{
  "model": "image colorization model",
  "dataset": "made-up ball-and-stick molecule models",
  "train_examples": 48750,
  "image_size": 32,
  "crop_scale_min": 1,
  "horizontal_flip": true,
  "color_jitter": 0.1,
  "task": "colorization",
  "loss": "mse",
  "arch": "dncnn",
  "norm": "batchnorm",
  "hidden_act": "hardswish",
  "channel_attention": "se",
  "depths": [12],
  "kernel_size": 3,
  "stem": "single",
  "widths": [80],
  "init": "kaiming_normal",
  "optimizer": "adamw",
  "learning_rate": 0.0036,
  "beta1": 0.9,
  "beta2": 0.999,
  "eps": 1e-10,
  "max_grad_norm": 1.0,
  "ema_decay": 0.995,
  "max_steps": 17000,
  "batch_size": 128,
  "epochs": 44.6,
  "lr_schedule": "cosine",
  "final_lr_fraction": 0.01,
  "warmup_steps": 850,
  "weight_decay": 0.03
}
Rows from block 8 of a small image colorization model, named by matrix and row number. Each number is 128 + 32 x the weight over its row's rms, rounded and kept within 0 to 255. All counts start at 0. Numbers have three digits each.
After each channel's rows are labels from the 100 images, of 14976, where the channel reaches its highest value: "lies over" is the class under the peak. Only what is clearly more common there than usual is listed. The data: made-up ball-and-stick molecule models. In brackets: how many of the 100.
# conv: 3x3 conv (model.blocks.8.conv.weight, 80x80x3x3, each kernel summed), inputs 0-39

conv.62:128119084147116130144129140132176139160112093112109142091128185164121125094160123131175167122228117132142138131086115178
lies over: purple ball (59); yellow ball (34)

conv.35:096164151078119136067073149099125114090168109125138095164079168094164136096162144089128138116137132084166116102118170161
lies over: yellow ball (26)

conv.71:136186182087094124071198130111148144120088141117111169234134145087166131181140138102128123124155124105178098133120163163
lies over: yellow ball (94)

conv.59:120136088068097141101123074092159116060103090082123173108087140107132148158157137218106108123122174136150165146115131147
lies over: yellow ball (86)

conv.17:136101152107147117106155255073149133135121161149152119094140112107135077107140127129135139175145152105166100130130183095
lies over: green ball (49)

conv.19:099138117135141115096066073054119093136091130189141126128151110126117098110075120102088178074155100131090097114226151138
lies over: red ball (65)

conv.21:108188118116124177101110109107116126094116067118091153126134089089168203152123110078120139122171127161090184101134159153
lies over: yellow ball (100)

conv.58:089182167134149073157073107148117117127135165132129214086179090129166075123138132107115123111112160092094170110142116115
lies over: green ball (72); red ball (28)

conv.75:113164136075141087092092104123127149140076112125112156048138109119159010161094156123150132118107116081102133134094060164
lies over: red ball (89)

conv.10:134103109106161127126183150102114130145089142154201106140087118118151043144129156160147104157142092148130141142139134140
lies over: stick (55)

conv.29:074130142099079130052114140141122151107045144154165186154122116122181144151108115164116141132138145160154152120197195140
lies over: yellow ball (98)

conv.31:122158161089124075098103118130152113145089127155074174127149096118153011124116135069083156081129163070093137111161135127
lies over: red ball (88)

conv.41:151128116131110118132092119100221107121129121144133134107121118116141140132128121144093107121107094139168134222131134128
lies over: backdrop (91)

conv.14:102083164094096082153154134181113094094152176101186162188155152140080073123109128073122061104129145080131152127130142094
lies over: green ball (43)

conv.43:112140131105179165135138127116139139199121117139110141146115115115177005126071123172129086147116125111080100129139153122
lies over: red ball (61); green ball (39)

conv.54:130105112073118140068114152153164119135053117165124109119148117117127126120110101091136182087214117155134107138165128141
lies over: red ball (49); blue ball (28)

conv.28:101189164097105195106167188126143170120119143109123167171157160135196121139131164120145133125078184141128149122093147165
lies over: yellow ball (100)

conv.38:148110090094172159124158117146131124145079121105064139105108157129115121188112159177108130132094161183119095140107102187
lies over: yellow ball (95)

conv.42:152091109079089111070081087101111140031031128177174148099120128120130101151155131108140190110142094150127114154163153139
lies over: grey ball (60)

conv.33:067133105143153159129144184105142170151115092120148152139106136138206174114129132160149153115142146171118076108116146126
lies over: yellow ball (100)

conv.69:065104077144193124148107166131127164213150094103118098112073133123128184081098122164176116137154114126105067122093110132
lies over: yellow ball (96)

conv.1:130108120118042090123088106123196127058122130139173137096114117118130105195128139144117087133141078115212156192114136125
lies over: backdrop (96)

conv.26:107105113228148098221109094110113118126203128116130107111136132157080154086172062134175122133175093076085153105148127124
lies over: purple ball (100)

conv.66:136070107119175122135108121147154151152092124122142150045105147140117163129173089230086140093102162125124112130132159170
lies over: white ball (88)

conv.36:149074061129110159091118151088129113114125097148147107170085141131128177103138095145109167105142117159144043131139157113
lies over: white ball (99)

conv.0:102131125181074112158100119092108145153201090075133104111090114157126138046101188163196102119119117077127126125090115120
lies over: yellow ball (80)

conv.40:149116114106093202110113123130101118116119161130146114128126107112109132140102053176064132132093078155139079097102100119
lies over: white ball (100)

conv.12:126120173148137122158081093138091114101149183124144230140165072122162101074149076118119107108112134098117200095128141107
lies over: green ball (96)

conv.27:152198130155200189130161203129121127183138123117127100136090127114120182149125127105184138128107172145122114131108121140
lies over: yellow ball (91)

conv.61:138093170066072151146122077119150101120102198126181141117145169141099103147106112162098043146082101154143150161113131096
lies over: green ball (87)

conv.24:182162153154102139158155117110172109103167147144125111095164063092114159018089075111096105132109120110164159147180113104
lies over: purple ball (60); green ball (34)

conv.57:088163137134213139126145219122136191191114122118139152149115114139207118087113169129168148115118179136124152129113120107
lies over: yellow ball (100)

conv.34:104137178135142112150157106111115108128171112061130116124108140149087086187216126176147124168170114078149133145008164133
lies over: purple ball (55); green ball (45)

conv.13:153105131107122168107072131140123094183062119109132119083139126138130136167067135144147191095164121142109158157165135126
lies over: grey ball (74)

conv.49:105165090095111116097085159135139102155075056117167147108145097136134068113169150134102154096106136157098123136177111108
lies over: red ball (91)

conv.51:108144127111153088116177235116146140192121087141146143107102141111125101080154116116113086160165145089096159124122188109
lies over: purple ball (46); green ball (43)

conv.50:159125135142119166147121116126102109142120110056176075106120125139092109024099121104135026124119124073093139107036091104
lies over: purple ball (66); green ball (32)

conv.53:141148143061060133059099110104118143062000147146146171109132145152157134155182135107143172127159100138121137137179164148
lies over: grey ball (40)

conv.9:170207175159141054143143086088129128105116131152148112120194121136092092093142061107115120119183154051124129099173089129
lies over: red ball (66); green ball (29)

conv.78:144127135112224154141124180119100109146122107083136150160088099125122139132109118165150154090150150142101105191110111096
lies over: yellow ball (93)

conv.22:117119090164085119125108098093116137127117011140111125098126147148118090106122165077152183115214097114078161129104121159
lies over: yellow ball (35)

conv.18:135164165073127119095136189130162115153064120150104186138159112111152013113115160144101137096147178078140161140177130134
lies over: red ball (94)

conv.68:096171155147102108148182177162136147149167128086141117159075162130133143105179185084194094148127153092145124146050144134
lies over: purple ball (91)

conv.3:116128198132255117139114123123087150205108180128124170119145104148147043106178096142136123110143150117094154118111103124
lies over: green ball (84)

conv.47:123114100118148155149108123084159107139115049103124172084135225121134144141116159104141122106104086178097098155092091171
lies over: yellow ball (100)

conv.74:135146119161139114119061071068136118144083135157180140103137077131130044089168071183105153113145123143123119120197110117
lies over: red ball (89)

conv.56:097099083169158066123093090111119125183126073146147110049127109142069138120171122162128168118193061116100118120170095105
lies over: grey ball (80)

conv.25:130153151088065143131115077159132095074130189144088132110149104104100113209056075140104079132110131119081110138058122139
lies over: stick (52); white ball (44)

conv.2:100203159113090168118140121098155189065119101102137143171176138129195126105142181178157137112114162128128137109114122145
lies over: yellow ball (100)

conv.48:174110106125102174073074142065118088133078157175105112162138111121123146091147129079094158117110102158125139155216120101
lies over: white ball (82)

conv.65:054217166124162028135122122119124096150129153126128180121161104118106068101142152067106130111139169096112146116145140121
lies over: green ball (68); red ball (32)

conv.64:130088175083108089142159127204118099078084140143139086120143111145120067181086153030140130095080147135137104147127111073
lies over: stick (45); grey ball (31)

conv.20:083170137131250153135124173076122097218136111137137136151084131142138199159166118160120162133134144180130116152113144134
lies over: yellow ball (99)

conv.7:170111145053106101100127207065165129129109146116112126061142149119168157139076071140148136127111087083099163172115110118
lies over: red ball (38); green ball (27)

conv.45:127100151045138110104099132188136147107167121084065139180102122127159139128185168131149086108048151125178148134092128110
lies over: yellow ball (87)

conv.37:106163161083125146081084101113130085129066098175114123133143112125129053128101119116040186072132134144111123125178147117
lies over: red ball (92)

conv.77:104083093117092141102187102081126099134100106170129084171116139131078135178137146197090180117148057174156119133153142118
lies over: white ball (99)

conv.4:140158163137098061157122081164107131111121083142140099088195117144099076175113128107121126119141144039091153114164046100
lies over: red ball (62); green ball (38)

conv.60:141128102114128139074082116063144093127039128182139115130148118121114087088133200097121171099147093150152102183201139143
lies over: white ball (66)

conv.5:105224102132137153126091138101142135144115097064099101116084099097135150147156120181113080120164199152115179117126118088
lies over: yellow ball (90)

conv.70:083130098217154096144077123111105145160204112116123138099136112144116159049164136142177157100192096092064128136142119158
lies over: purple ball (71)

conv.67:121147157072144115055062120157135140161127135095078135124096120112173148085144135105138077111086114123155104135107154131
lies over: stick (46)

conv.55:131060090155230158120132205136126136191137155139142153156118116126153175112125074106140152138152109192117144114183164103
lies over: yellow ball (99)

conv.16:132101131037152100080129097127133107106071136180135084165089140136102052150191172105088172127154151171154133145155174115
lies over: stick (51); grey ball (25)

conv.73:148184102171135173143135078036119123128142168085132161136116128118133084032134092089136134135102123155098127138120081120
lies over: purple ball (78)

conv.32:117108149075159108116124129151141115132096177154113151063112101134142086189081088157085090131074162133132136131081143146
lies over: white ball (58); stick (41)

conv.39:113203180126118170139116082082092151099180100054100129130127154141160134132222185133167120155144150121113159125025116133
lies over: yellow ball (54); purple ball (45)

conv.63:145133105154091163120058110086109107094149112157152114068136110132087102129055068168129185099140082121095091139156145146
lies over: white ball (54)

conv.11:147126151200164116217134130095110087138186105115138057128125138125080100052177115082149073122143130065130154108087144110
lies over: purple ball (97)

conv.30:132080099108182147129117130135085099156142108215105142078145126143136160157125087040080157118089118202072099141165141107
lies over: yellow ball (50); grey ball (44)

conv.23:146181176068144122074198145135141141134038114138151144172135129146157070129118162129145149121144153108134098123170173120
lies over: red ball (80)

conv.44:100137126088135116114184174139149142135087107147117152137103096119177011165087116160128124142137134111107083125159172135
lies over: red ball (89)

conv.52:101108145131098118141141118076167151097181109128127176097127113158176191195100104149131142149120044196168132162134181147
lies over: yellow ball (99)

conv.15:136117109180068154141127129094097093088162111136119128103127121134105207141060090035127160147153060179127108133166150097
lies over: yellow ball (33); orange ball (28)

conv.72:126220131100123071107108101130159106077142111066076173101124111076132127189117143117128085130110145126145077142095165148
lies over: red ball (39); green ball (34)

conv.8:187168184073135189071100166107122123134039113132140179114122121135168188132130071110116153125135129156108152139147166132
lies over: white ball (85)

conv.46:125103144142057132154152117149131110083179115090084101116156126134086139152130111113140000159109076051129115153035128131
lies over: purple ball (98)

conv.79:090112073025150103092180146103090129099121114137077141134106130133136087182208123182151103135152110172092064116091162139
lies over: white ball (64); stick (25)